python train.py --arch="vit" --model="multi-label image tagger" --dataset="rendered roads seen from a driver's seat, with toy cars, trees and houses" --train_examples=145000 --image_size=40 --crop_scale_min=0.8 --horizontal_flip=false --norm="layernorm" --norm_position="pre" --hidden_act="squared_relu" --mlp_ratio=6 --head_dim=32 --fused_qkv=true --bias="all" --qk_norm=false --parallel_block=false --dropout=0.05 --inner_norm=false --drop_path=0.1 --patch_size=[4, 4] --conv_stem=false --layers=12 --width=256 --positions="sincos" --pooling="class_token" --num_labels=18 --init="torch_default" --residual_init="none" --optimizer="normuon" --muon_scale="original" --learning_rate=0.014 --momentum=0.9 --nesterov=true --orthogonalizer="polar_express" --adamw_lr_other_params=0.00092 --max_steps=16000 --batch_size=128 --epochs=14.1 --lr_schedule="cosine" --final_lr_fraction=0.1 --warmup_steps=320 --weight_decay=0.0 --adamw_weight_decay_other_params=0.01
Rows from block 8 of a small multi-label image tagger, named by matrix and row number. Rows with one number belong to one neuron. Each number is 128 + 32 x the weight over its row's rms, rounded and kept within 0 to 255. All counts start at 0. Numbers have three digits each.
Before each neuron's rows are labels from the 100 images, of 14976, where the neuron reaches its highest value: "strongest on" is what is common among them. Only what is clearly more common there than usual is listed. The data: rendered roads seen from a driver's seat, with toy cars, trees and houses.
# fc1: MLP up (model.blocks.8.mlp.fc1.weight, 1536x256), inputs 0-127
# fc2: MLP down (model.blocks.8.mlp.fc2.weight, 256x1536, transposed), outputs 0-127

strongest on: bends left; barrel; sandy verge
fc1.154:067139156146079070108171166111120089097163120139029114119137150135141171115176209124136152088124153144116103118142155112081122151073136116095088116154192092099144161071132126052091136144119130107138119076135111115150147140091208161155123097179170128157144157158113120158134147105109100093094102127105207165109138105142130147141146168165145144132107167132109058192134083138109187127101
fc2.154:121083174170101090130091124142171122163116175125135116115164122181149133149112087113142136128107132208118108131097135153156188175167105175097118153090151148165168174135160119125147189107108061103144127151170138186076122119129115137194127155104099158102210055118097149101167129127169084104124118129111116141096115097155138130155090102141140171078122135077141183061086120160129128152148

strongest on: truck
fc1.517:127117153121126142150119132125101138113231142117143151063185143155115170139163075106202093130111078162147141129150127089154154085083157096160134094117118202073108136118153127160154127150148119133131075110141119146126140073134121170126176119150107147127122149083091156118125127076161167139106139116089095181083107190150096110134136117084160160161126103086092134164108127122084100112142
fc2.517:133163096145171127076143209105071156143164137093129110066105116144085085102131122091040155081211154149161159137151125133124142126154155179100108151101144145105151090175105123113113141119114138090062122087138114180089091091141189110164119141102115029133098077098084115083148114172052096149180154156161135103195123105165144082086127121158151097202109156149088142114130125144106134213109

strongest on: lamp
fc1.588:156166130102115146082086143127128144155127173096176110115158150141094090093167065115142208130163171097104087144132147105106138100164117171138079115204134067151167154174130164133134104163169087094130177102189147153081073084180130188057139085153125109103125162089143195089094117100132104136120151125122179109102088064152142122169108087108172154083105194181190139108121152195171138084131
fc2.588:126091060095104167141128167134125118146147097105128142134133077129136212151088116078076121147162120077124130129071113094122118090162123171124072156156138117131091131187124109159183084065137155078154136122082159111187077161164089118139121144093135139074142098119116110148131112182101126175163105133156138068109125136168156118107145146129064137107144086139124138126110108133120176087211

strongest on: house; car
fc1.482:134157150088134113128092134133113126115142068138115129163144158091164168101125140112132101146141135129181104107100146123083094120138152187172143134125093169164146103088134164109133178157130166060126111145057160115132135196165056055180147063139156109113152140130155123162097108192149130088103089110165149142157137152122122122092105119132182105066105179114105125150128086078129145087111
fc2.482:112125106147116165090140071133125117146127120115108068090139114157088114117117104052112142126077097117109097122142101135151147171103152129159110174109102170095165105137112154187086145147107154185083169132131099127146132151119073162120115066180144139130114099135112130126142124102105119103137163098173053105132163130138149154190125102139151120164134113090117151102095119168107126137177

strongest on: pine
fc1.642:152203133115158069084115095157145087135105184114129129151109116149131117109110179104172121127107117107135137115108147136158141121132122124105079075142184106135203118186124112184060146100097172151147133133138109135101104169091137110115119167138163139190148105132107135111129044135066149104115110162160154092142176106164105142126095190142145102064132126156066170133159125136130131132101
fc2.642:102159140121030155121137151135115095090095120092168132191158167138109091070128132105115155106162127196124133163124143078122169117135060119087109159155168145075120173164121098107106171100144092166115119151169122063096167073139123087140113059092210091132213107127084122068117154144164153139151102140076106163096138162147112129149100149132149111086162098119149125091092129107154133143133

strongest on: solid white line; bends right
fc1.17:140063060149136108165139123124126131126146099085102137133136186074099113121252128123122129192136104144108141145148211118101151150062102155104113119075151122154116177084183179133139090145071105148136142191139134094126124084101163068144122189123112121133151051184114137164152145162134110113158161139141099187167152096123146126094119149128118114103148047148112134153136109136108134095073
fc2.17:116135071121159134171174138197102108130124150158138099128091094144084171161148173108127177101137116130159160112067133093112074155190104109103151134140101195175087084128101155160081122187140087103106179144128143066103159139144082138144158106132091122105147099082124122135129187086112163127088152118145094140138136088100156123152092102121127160162136182114112167148154122126144106104084

strongest on: tree
fc1.564:131174182163090095139085056061165088168071123093084080113093141165077166163179102092154081161118137129177137093158133081181115094187178116178155156115147085106092161151174106129127147123160121170129136174116139076080192104171145170088096085173159201117104156096140129129080134115117094081126158115131146145149138078148156157092159118149153054163111142105104099127113143092132175123127
fc2.564:073096125087162108129107088106147122118136104159156075146164097134133148179116148109122110112123101119101101125108166185105195177142112157156101139114165134090087107134136116100166155155080134084189107194168159174092089162198126132115154125168172104085135151167105096112179110147212136169149106144094049156199163136127118148131128216063132081119148169101139117092100121121130128092156

strongest on: dog
fc1.742:175181113106123125056112133115107118115185191173155043140142086124142183110060128126160129137118140178111141079134108151106111135105126115133142165103142072113133166151142153165059113163109095180164130132084156195112090176186108139151144114160123132084116137101149158138073161101118177103167205083111124077136204120130132139102143132111080127110100162138048153156106103079145091123138
fc2.742:098133128140117128110141163161138085142083117126125139149157168139136158126182140164100114081061118104086076087123142101128170141124118084142184117127136181127123150122175098122125175167055151133087204124179131142189163130132157138051112062055103123113207110068081127223098143126142090173134098135090143155082124115085132113111167099096134104131129112159164115093169102193122177147135

strongest on: lamp; bends right
fc1.764:094136076148103217177110103127117124119125131116095112141119168086080048146098130097150091110135166139122140120168096106143171173111076128129146106129175127128148149133171138150129109136148123099135159170154084094192141182144155135092107156150119148145120112092108129064146132136117089096131159124217104103092125087140087112178118148113129156102144106214142148109203152078108076147144
fc2.764:133142163136182058090171161117172081122179098134149169123116101127189156078111101058115183143121123146171139179102144112110075162156071189130130137145157144125173116127036129166124149153083079138107175113080162136117107114172117106090083077146133085126149117118144182106125136117129133116104113083041110136178153110123099114122158053106121089115137210092104086185108098127172189145163

strongest on: pine; bends right
fc1.467:195107104158115116159105133117119126087177070134148139191162123128147093119111090106134094114101170137120146094119145103210149143150114196128140127157173163127166134195109076139125156145107150130092147159175182104139219175106174153122125155063197132037160119142105143131187108087098198127134086115112125095141091143039132123148138154113130160105153107163141158161117128125163136138160
fc2.467:125160106120189117127185155141117138164113115176136080166103147147079137141121191130111142131137152130148105089059162101136173224096110121101150119191123119132109161101168126120131096140085137117145111122144151071121150146071140118141132091153136136074187181171148137081106091128075076139146125135091125085075111139112069121139116068101156149157054123158139139172137178184112146124110

strongest on: lamp; straight
fc1.675:115098095172142244095161109142163137066106134135142128197085135127135106082042193071160093158118066135144168116059092078173131132127172175075103158136153173118143108063117138113146116118160129119142160120160115136106122058108157152114103104140130149087108140131173178110200141092154083091129115114133142047143114132131106088202170141117136169080146116114140116201093159182094108104025
fc2.675:173095112118152123138143147075132098119144096057104087109134143177157121128095023171176133089105180136144061124122156111098095144118116139106092100132125104197139148116116122124103115082147099102122121069072117138141142180157147125173209107103133106064044137118134116140098134170137214168108124163100111172170163152141145060099145144195147150152080144069175225106122108118095095116175

strongest on: pine; bends right
fc1.344:158110076166159151154099123112107137161088114171090115143100120154096117167097086139163100143128145091072080096077113196100126080166073194110123143117099182115168155157095106146091098122157196104112184121136115081108085155121120167081165110058156128155163087135170116184161111111113089107167104148151096131069123120156112158140103121120073081155144136150130149127102110156189123145194
fc2.344:099170116165121125065225154118130133150147123142136099123080135140169107063111048135101093130096090131100122055112173112135151142160080108157183129090136143115107073157094150138162122137141121083134156175129124118176059118109151093100148129177114191114203125092072118161100090102168206109120150105149120116161158163157152144128165110119122098092095165137140059091120176056097092136123

strongest on: tree; bends left
fc1.672:156119117098154123082116098131162112072111170078062097084095119093200117164137164128152115165194122154133116105117101134147104150097086128202120167103115105117139158197150072155107136207134114124136168133153167131048146115130116172158166111172143127045118144114138087121107092159162059168132172122191108111104149114149099187122137123182131105144098149126154140083178091216141135142150
fc2.672:105103134111118109152121079182077054154123113136106115146143151116146141108124120157161125136138133075151116100106156125188188105077174137091079164162100191130104084105168169162129139165113132152197130197205111120110116100131115109092152175098126138154101118100090083105181125171118153062174095146080142127168077191108167146110122147118109123099142123154118135113120167076139123127090

strongest on: solid white line; bends left
fc1.762:099138148133172121040096140028108143094071098163121080094111127136156090143160061081121147164097114111125142179159131116126114122130066195076115103108136116116098140143124220168125123176119184165115095065089082165121145105136168072124091089127107148153104167144141119092138152161125159155134127104169101169140158104110108135142138082128158112094124129089088112084133105112129186150125
fc2.762:161111145106090129097103076118090141140197160135081116192089102157156073118113107111105114128126152107103145150157140125134096131096140179188075108083124055133129174062094124093116110132090142117150120217103218111158125121126113164144116123121137056103174126194134167080192117114132087081149177104147150049152085084132118145125175162158113109128050154117136145117115156130135139125128

strongest on: pine
fc1.516:162097131144108099126163100172159111111153103086097159127121155123139078204117115131173145141060062098114115117138079133094144162107113163154152104187124094127087135181142027095149109173065116158080098177132103154152101127085140097105088141116109161128098173116181148113158204047134150092122117176144134089150128110052130144111147100106115102141126130163108115098144125134176192131121
fc2.516:105136112114158104183137124132161141131105151147164109139109204092167131092092151142105076119175117182212176182141169162088152159138167122083141103113160088098144161083180126161147149054094110097158110142126095082044144169164137136144107123132142072086160118169116105169066111123095148144130090139122102202146158107121144088157128095104121134081115112174148136108129181110172100108120

strongest on: lamp
fc1.427:099156162088140084189162094172079144178111143071120098110120193120118125111118185112180097176095082159155100172119071171142163115187120086160101165134133083117126188095149120080086141142100140193101070202121113178136140104150114063103139172131114145104124170119118138129103189133063112098151146147160138147135082152105116114104122082184102051145184132112159169178108125131145121126131
fc2.427:096131125149162110134161159133136140054158149112145133114188099085211099153137087202101158131147121156132109096097168089110173068193092144099113115178099127202134080133137081082090116070164148178111152091128084095131115103157159132141086161134076144111140114162116157103180162111156131110149071153133080160143156159099124189175180189139140135149124105147057101103134162102154102149183

strongest on: tree
fc1.68:129092173078112117065137152106135127127114108096103075161126177125164134173137072118144152157124146178097160130100104165128130103141120166133172161159116100139118116116110099055089144135086078100099107144181179165133076155194189108119136090109117145133092121174149183124099129089140116147096157151176129120087103073127097138178120133113105184102172131086116166146090086191134135139155
fc2.68:167141137072173116108072192159133105129104103105148147089170061125098227117081112185155137178113144112108114056139051109170158122100063079183181120114139114154126121075112187061110075093174143105143073135128114074142126128162169076155149131182124133125120138141142115123126125125099077165111128112074184161143125128141152146099151109129162167184161095144109119129100114126159131141139

strongest on: bends left
fc1.501:124148145071099173107139075175114155088087121091171143131083181090139149139102114094159193089089158118121116201066109089115146126140137149112138130167179147123170139147130128035130105131172155092114135164167129148173092089143166139164089167155111090101185147138134176107168147086146103074139179156113109065175125125118108107082168092128125137160099174120129144152098179192077096128083
fc2.501:149134133124125167100145109085141084084107118061170167161125104215184132133091115133104119162137143166096154071110161146175111117133167106138056151168125104195119119132145063113085123129158130101146106141112161111155146143139066145172118127110160102077102156139136140107182181101113116182103132142148137109083087101105148075096187169186107121107137078102217131084101133132129100059146

strongest on: lamp
fc1.644:085152169148084092139130166107136120122101149038146090145117064087152072124128176099166099112133118112090130196115186098100173167144120170096095150119086108124135084120169159178078090116151156109115132147148124132161146128066134186134119141105120104147215117053128104052132132102125157122104137112132137132147135135117099091114101150160121155080148149148116165093119178144124111085147
fc2.644:105094178076113099169129167188160153130127158114150170156163138087042106139134080106109100155130082145140138169055140112161104094113111170149174142062136088169172107105135144130121094144117149133134116161118130101100143116185130118154092130133081136098087110137164129140109129119207117170188180080106078157127114085157149117185103155160116109117153144112141158204140061121107179104090

strongest on: dog
fc1.284:137190079152157115159150114135083105177138138148129137131121198128117114103104135119060121136113093168128045138132165117092129130146135128112158133078150115201181102104147094125188154134130172164059184189114078131134127128126166115145093132152160163128091106126093060173149184107157119183094112136129125114111116134175123161160197091124057061136136165146169149094111078139134140159091
fc2.284:108168186152126054128131213123137108206143161168098129143159127119134112107079193107141148149098144107121093101169134103107110170175147135159092106186156125135133139119148121039096107136118134164160100136136144137127127118133112128138154186135148106068118078120111121128137149173132136113152162124071114075124110159128164132088107121171138096186111111068128110151110133108164184153134

strongest on: pine; bends left
fc1.659:179115114077165128100118142132090090100132174091127118155135113128086168124183118123126150142116145173076108110109101098084156190076134162121172098173188159116127099138146106152124139126101090174127119190146143136098173085160054166092120083130152158136062107115193098151202157135169134089083062070111106131174177116106076172166113109094100187155133121164121206154177135136133177186086
fc2.659:130153125088095083148121132145139113109102153153200173144143172063086125101184125090143097096091168186124124134124105139133117187133165122076105162111081174110155181124113162121131122097181102138109083067163116127150127168129016126112148174121173166154168179149140120112121072202101129154143132197140079057140119110143121130162104154128123120087154151099091121164084148152071137137142

strongest on: tree
fc1.381:189148088086089127147141149149099110157129092129140106135133158165140128192086127153115130143104166108168163130172146182091082123130101161166098126129139065081158121131156144113148095125103116084138118193129124138147092122182152152088103140134116106148119140094198125100143111094093090112119126155172135139104110056153153143125156108104135148111123108092171067190138103167179142164134
fc2.381:140092084173151117149113176113158087167081159064132081127155053075094150124144097097153188173126125157082105108167132073136105128128102137184175154145132164092160082147082179123139082079133073081115102093110155099080112171154138078108097167161098163078097131140155141102148109152088162185136085169133203118142134194034127105073124152133131158112097156174052079104135129152162144124096

strongest on: lamp; straight
fc1.424:106119130074135096120146102147095130133129112129155069146077125059175055169133190161077132122160130137100140144120121134166176134117144103123174164116103155104064139140123095112119144163108149145107175111100136056118135126103194098158156146138182130134144144096076115141098103115104135134144096130152151127109056174167120125129115134081201093172090107065164039133086093188148099131148
fc2.424:133152144157145160097117153159126154110104193127121134068138183108141119138119114154149160122061065146124154121156129077079160185108150096152092120158098105122186173122123127125137150117125119163104134087108148150123098116123100179091183105086106090082098146159129141160131147124095090138164179189070173160140128116160182104058115191103096122121101159087126047151140167156121176144111

strongest on: tree; lamp
fc1.26:156096150110113144172190139100168091139152108138198128128104079123103061158066159154133133104121199164111130112094148133104148117159196190162190128150187153180137102099129169160097118144186096113152177129075132145155104121111137097155138074117110103166168148137052153128124038158128112165145148084083144111120126119150141163144162093116147101150107148105098135110138077111129176100123
fc2.26:126125134097078099118092144129143107097156115157075118069163144214100158183076149117143060091119172064171118095151108114170177129060077132064134166101144122117131137124152067059124153139123162121148182129123148082120094083112094168100121141168140171117092096082154120077064114151151099081184169154154141085130137155198203115176141098114111141150137114139135104120183142139181134132085

strongest on: solid white line
fc1.575:148108094150100125128100101105145181146142115148134150122163194122176091081145142195151081122091197081123147157141124130177096106111131098086062174109117059145137151100123151121185088149134127111146147152106139113119126170115144213167138107150151142154111111156158151158134159137155080090114152146128125096051136154106153115096131097209172158127128126141059123116205122077166134100144
fc2.575:166072085137148108141141128100114109078108118070158110109130173121098122164139116110134131117142133126132220047103106112094164103126131083131158083139188172108139178147160120115094136155170086116176134127130144154122126090114101157151129128170152201154108079047079101088114120178085122104157110114145151107179152117133128153174080083142137064179119153130130203137098112131146111145038

strongest on: bends right
fc1.719:149101105184143094127149109163199160147137150150087112127117101141162088134140162155098139142115088180090093143105118134112105135176111132213110163151135094106143187111154174095078159094093096150110171123135087170110109153100145154105113102134133144143097151073091065134093154042129145102144148118150194133177129149097066160124108116114140135126141155132142162131172119120167148170094
fc2.719:128118121084147112097092172058125169129080161125110099145101110084140177125133129159141077173139157134188128151101141065098174165133072108076128149160117102102134092127120103163139126158144108104115132147149119091142101112125105120061108135181177133101142147156148165133183133156107147127185125107120149103100110192118122109127161137128101131098107146100191118080122162116083115139151

strongest on: tree; bends left
fc1.244:172065180159137128198090163116118087101147121159120114139137170155097131126094111089180099147135115146131172086097158164202117125173060100150144154124143150087133136118114158078123109091150097140204105118104106077144147098153088155155173086100099141147148133199134139130094052116121160122097135077143128166114149148203087112099140091043139078154123138135096149124130084109119106109163
fc2.244:156103103115172125096111171159125133119113104070129134132114133121143154128083131138107156152116093175100237152069110124148150117134112143108153145126175148083110105113163145140151129166153127113133096104160087075129150109195166088067129100106136099143056142131096154102088112089155135114123136106112104179191181133075154148146119099135206160238149141102136090084116185124129153159130

strongest on: solid white line; bends left
fc1.40:159115084119118111093030090101106132169112140135110178127130158159150115097097066133128124134108146132110092136133153141152109098127122165115110159154084108161119118078138203166146147080068177181080158118104106108141146152173123059163102079146111100126186142149132106123111139159141089119106157124119171139157113161118127145106156132085174149113101133138097124123135141116179153076110
fc2.40:143150132151120142097113156018163200060149086151110167184118088147153144138151112106138109071098122122156112089147134154098142145125061167120145102170097087130145180118114096055055129147167189162188079132084114196093158158088135098161147103114144173133079119114087164086153127099140095155153138134132103112101126099110203061107117124167121118131163144093152155127124138164087192150156

strongest on: bends left; vehicles: zero; crossing stripes
fc1.736:107107116105154124127178079035114088111169129166167173196090121091124108093105083153139145144183128091139154180165132185063128121176164115111136177128116104128152072163136168128152094122116171098175136063149106113125082145130097075075106144074101128125146128091099141130131162149089150048141116211165116153134192108092134132148067103103091110061127120123118146077122150138163139133077
fc2.736:093126171105198106112116121110147150087156147122074152113139190058185137128121185131106112160112136100093174112127120139066189136124155118080033181220149122102134109109098109126154147093090105093127115127144149158097116106166170079116108133179111138188130121095139108153126158133074105137097105142087153124177153128093164156139145079110128123182151083151112123108111089159092141116164

strongest on: bends right; dashed white line
fc1.730:114155105138139095146092160087103099123177137110130094191101089131129124108153120142128138136160148159110160150112145176151195187127100120101105093141123125114188103097109117135098156078103178170137157113141016063117129128136110110164140146173139163130111098118115149083149110116188064111174141146168067153145116105130103151120104167128078101077165101130078106122148137127161158128147
fc2.730:119101094082088130101115133139114122112166123131146124140126162150143151138063128137137168115201099099169166107120110098142105152148163114186119162076102231104087090139149124124140156109099101118103140137145128119105107109102024132081105105112117096133186106159117130164136145104142132091099137088150084189144168068141158097071102101120111133146147090144176123115173125082102081122149

strongest on: dog
fc1.686:143142112118076115105154178149078099158090177147114118091114167067149198097075091172141141102196177168138109107162094065133085111108121111147136115175154062156107151173138084159128134120132173139140115111097111082088141099133135164124159130106143056191138149114089145202067066113127154133120100143126135163161124166165180134183194156115094151105101129142143154129105099086112183151050
fc2.686:119136161141107118132091142167196137099148076114169098143119149152099119090127193090089116172097104127063095087053119187097191147088176103152142109131104154088153156107098122131130100091133111157087151141171161175143102093157094127150128105164076183165089076115134170126155120114170111182117127091107101151106076118093109115115065177158114156150130150173160122123175122145147102094133

strongest on: dog
fc1.61:125069155179029116155119125119120079125114121141143079148127110103157153120100107144097118056118136134129123110125120078109121130125183107121101132179127130131148172150185184102115132115106178189149091043133116092143130169088084158147120134062149114132092130160132118117124150139164106111118108141113118120139124156141117105175210149172150122098093102155156109156074095127169121080133
fc2.61:102144117113089089128031105172137160153142133148148191103141129086175164129154159146122100167090106081127159111104151091100105097089112126099180115135129081192125131113107127146108167064077159143099151100167126093118089090134142160122119111136139142100132136109155131139104095056158137167138121126143129116107094158173142137138079123098126172134086183179089181137153126140145182104138

strongest on: truck; bends left; pine
fc1.295:134176104099125104136151157147072144105125188174120119107146158091140174098101136130095108124132153168148125102108086083210141119168127166188147182103116170162137133110111201150166183147135103129117097124142114150090149130139170184083164111078184158102149096089127105143142101168025073066126120118127198147103177085097097074091085110133139099119109147088119122119115102124107218139100
fc2.295:154124078137146162154101136094146146118128134132133154200081146166117100087103150211133083125181141145137145135140137079053191175094118142177149133096129147130153135154134128112102144150101088094108100169191101133167239124101176134148150154078152119106092061137092110100104166141130176133147160065124081152162092134128137123184145190089185128055143101137121126105113121096137078060080

strongest on: house; bends right
fc1.483:099146140099184141120167072089023165135135140166084091188179102114128096065159158112118213119130158107118180116101134129101089128113084177042127114179042147114132132094110157141140174124127139113139115099111136117157107137130113144156147131139131162145180095171126176097142141132151152141155125192151142096135096118219132142117100078134193159110139113120088135086096146086129096119100
fc2.483:124120116113137131160106171136117124123053240085198128069084133098142170136111130124128077122140103128168157203201128108149118143138104145219097137104158130052039079105125108129115151150180075084196151158123098092142145150146134141114150117129137135115098172091111139111097156119171112114084110092151140166112091190098115087096133164101061137098091164158127169169180144183112128154126

strongest on: bends left
fc1.579:144089154163132146097109097133159110106099155046092152121103181101184121116148133098140128120084122098129075216142115141118136089099135113121109179085103173157178204148146091110119153130116104155155103153110072110129134122099077134138110183152090119081075167117155086131098094136130115158167159159152108117157180134148190090166071109119110035170206108159108134114140148171139113131159
fc2.579:142112008142150152142151116104130101157167139106133104152100138146141161120079139112156069100133141079097136133097107122112144143137149109101122149104076129160096165059115099125175146116117143120122114219116147104129102097180119119137163123121149137131100109127084139099134121088129095129147101130116156096150167114065158159072147154144183179157136172101111149133125117139098062105151

strongest on: solid white line
fc1.364:102110108141160124081134144096121145108090124122129053102102099165171112109165069008120148136107083134210118142121143117128115151137111138110158097095090110131070106094152216144129127147147191162101099076086070172104143099154185129106102085126126150173160156148144152097147118166166141133156114147187130161123124101113131159084117150108133094112098148105141113093149141111146135143137
fc2.364:128134108123115115090064080122142154143142094133082164157175151137172083156142140102109124120087194134093179156133100144169108096113101170154102136101143120144194152129102107116174157124106124141175073200179106119130134100134112128174066134106151058103142115181113157112166138126119109153095120142077119082152120168126056118136167081144098137129123165092128157159148208131125164143080

strongest on: dog; snowy verge
fc1.293:107113137155102136197104156144195086170148138083105137140129093088166102152115107137070166148154165181121072133172103129076135150102144106112128135146165158195081095137122109118175146077096111112107086096160130105140110171123101117140185142120104130095157120150156104102133121128163125172105084196200134105128091172140154159110142124189105158139092126136158092124141188132135161138141
fc2.293:201191088093107131140150113135092171125104090162095057138152218100115167101129157184092102170142149144080095091099179137128117099107067146086093142100103128117140156107159161123064132175090142112156142143111098098116148155074118125070119157096088112176158169134154144112087129125160182103166166085047118141117143112111103084159160185113156138116112075115144148143112131094179086142145

strongest on: house
fc1.367:154167148159156139126108143152166116121129096134141114171101116091128195133156202089148086152177143084139191109187119125104142146091119144148099171209153156090143081108140113109133139116178147116092069154064120109107120180129174162125149114100066108060120165135083100107141136097127092112079183165138087081135095141108135123129122179155118085115140135137090103124140176099197134115077
fc2.367:131129155092080163086101130173098109174121121140129114129124115164155045130113077095077138124115186172162087164144143167137120122175108077157164107143101071112098165130151119129185142138120170182135131121150214173122164105147096058122164145182167095110140079100156176119098022152118119152077120046138084143154162095105171069128112147104109085156071102143140128195148135126046137168112

strongest on: tree; bends left; vehicles: zero
fc1.387:100116148078104185157172167167187161146161127154145122155114125170127110148132096093182090100137187134126155155082075133064126124146136142121034131115168129141126159126113116114061172144110096139163121127126084119163142100160125097123143144109129138113125077106106119159098115168170131153067135142102131162072139082015098112157070086063087169182096141147138150111123115091131175122134
fc2.387:133135105079075102111200119128091118193080139129120150121086163110114112138138158113151112139131158103124168127085224176114169089154113100138143129110134188148145140141113098139111114153139122121099147121105117161099070126121150079068075194136109151059129106146096111117148101119122135130162128116085124044141092144186105141162132145204036149182129178085156121078118127136132090145098

strongest on: pine
fc1.741:130118088111119108114099132079147148064215087068154078162106150110079091173131099180116135082144092130160099156120094132100153136090088156185157121104125165141133217134132113077035167123106166095134101107131093135162149110187170069156107100152114102117140091168135171119112186097124170151147143116097130149113139129117128100171122123132117118170159063134121146166071113133176159175130
fc2.741:081121070058106141162126125163194095167053123142129138140097164127195128083110122097127130139135117153107116126134126082131141084083114177148206142124102129109120127135113111148168171122120133166087173147113151056165038071134144143107167101153116181145185139158136113130103142131157074140118124087110189143072138142169143121106157200128139100112158151067102135136136110080122097106107

strongest on: dog
fc1.107:127088173163138105179098095037086143180143056115100108139179138093139085147114148116120136142095179099157069100159148097130133146111158074095128041150108075089141156113133177143092168071113145146143093167102139117124142161102180092128173110115122167117146144111158123115149168111041123122160125153107154151136179075135139131046120100098133194180115121098122093154174122128141169104100
fc2.107:115099186139085136158101174110118147113144161153127113131064167125165114091135125151105124058171163115137087159151117164126153120177054170132184164135175204140154090135159127137161138148132102131153219066153123115058126118154077139115075148140108123078122091168120118176114159180180119139162107111185162090087145196105137072222160131105164087162112132167096128179071140142161141110121

strongest on: bends right
fc1.187:124120104145111097206156067088158119106156186175140139157115099130112154121149171114119060176130142137111175126086166089149157083133095102152094165158106134136137139180157169129126134149112153131129127189156112120193114103156072070103095055136144127084100116182117146113147098078147095135124187139123167114085137136117079187117134097170147077116132127092168121120171119149119135124191
fc2.187:118142132106131118163097172058076132128144130158171133144048112165143124173115109132108132144133136112113131180134060083090145107151152121123114159139125146100085113151098111124141072199160161127159096121219113097136102112123097137106064107182110170151138145112176130132171129134129153174097101099145140132130087108120145149109167171167110201067140128119111149154120152122140059142126

strongest on: bends left; dusk
fc1.183:199186066191126133062119091159160129108151184117098163112113106116175096111153151116116133186087134139134077106078104161090072173112121140136124122139159087144100068070109108131160179086134124153180136097115177163156070140121087157133165113115153159143127155102124121085123091151063165102109159154143142080135129142129088124112130088166104165133050124159120089122131149137106182109205
fc2.183:073108120089120135118097141135141175121109175102108107209029119169158126135138159194120111068145101155123153117141114112182124152132162146165120182142109150095099142102195141123150095129148085109126113117172112094177166118106154105080148154084172140168143088124163156178173121130094077071178105096089090099097141123101112095181111197093148121088140152102122206106122121116126057196063

strongest on: bends left; vehicles: zero
fc1.555:094149108152152112111104081080138110109152141150188158166081167136128149143115080142109144146137137129162186193142127168036112148069153113131141148151174077072156102141156113193158097131071184110150172099122116189119095137143086051072121097116093129125164168097159101175131146101082138081164132192154133182090120136077133092149110103108112095084136116101084162080125106121157103101145
fc2.555:123203089113156136132133100161146180094150099129094114113141132135141132153114159123083137174114096086128151136160106167084110076172182110143050149140136102082109117134093115131111097048105124190135108126150133095044090124149128088185115129094156107098140139085129114166115159095085125124176143145107159139110165133089176223142140112115148148128130079142135085107138116184098110119176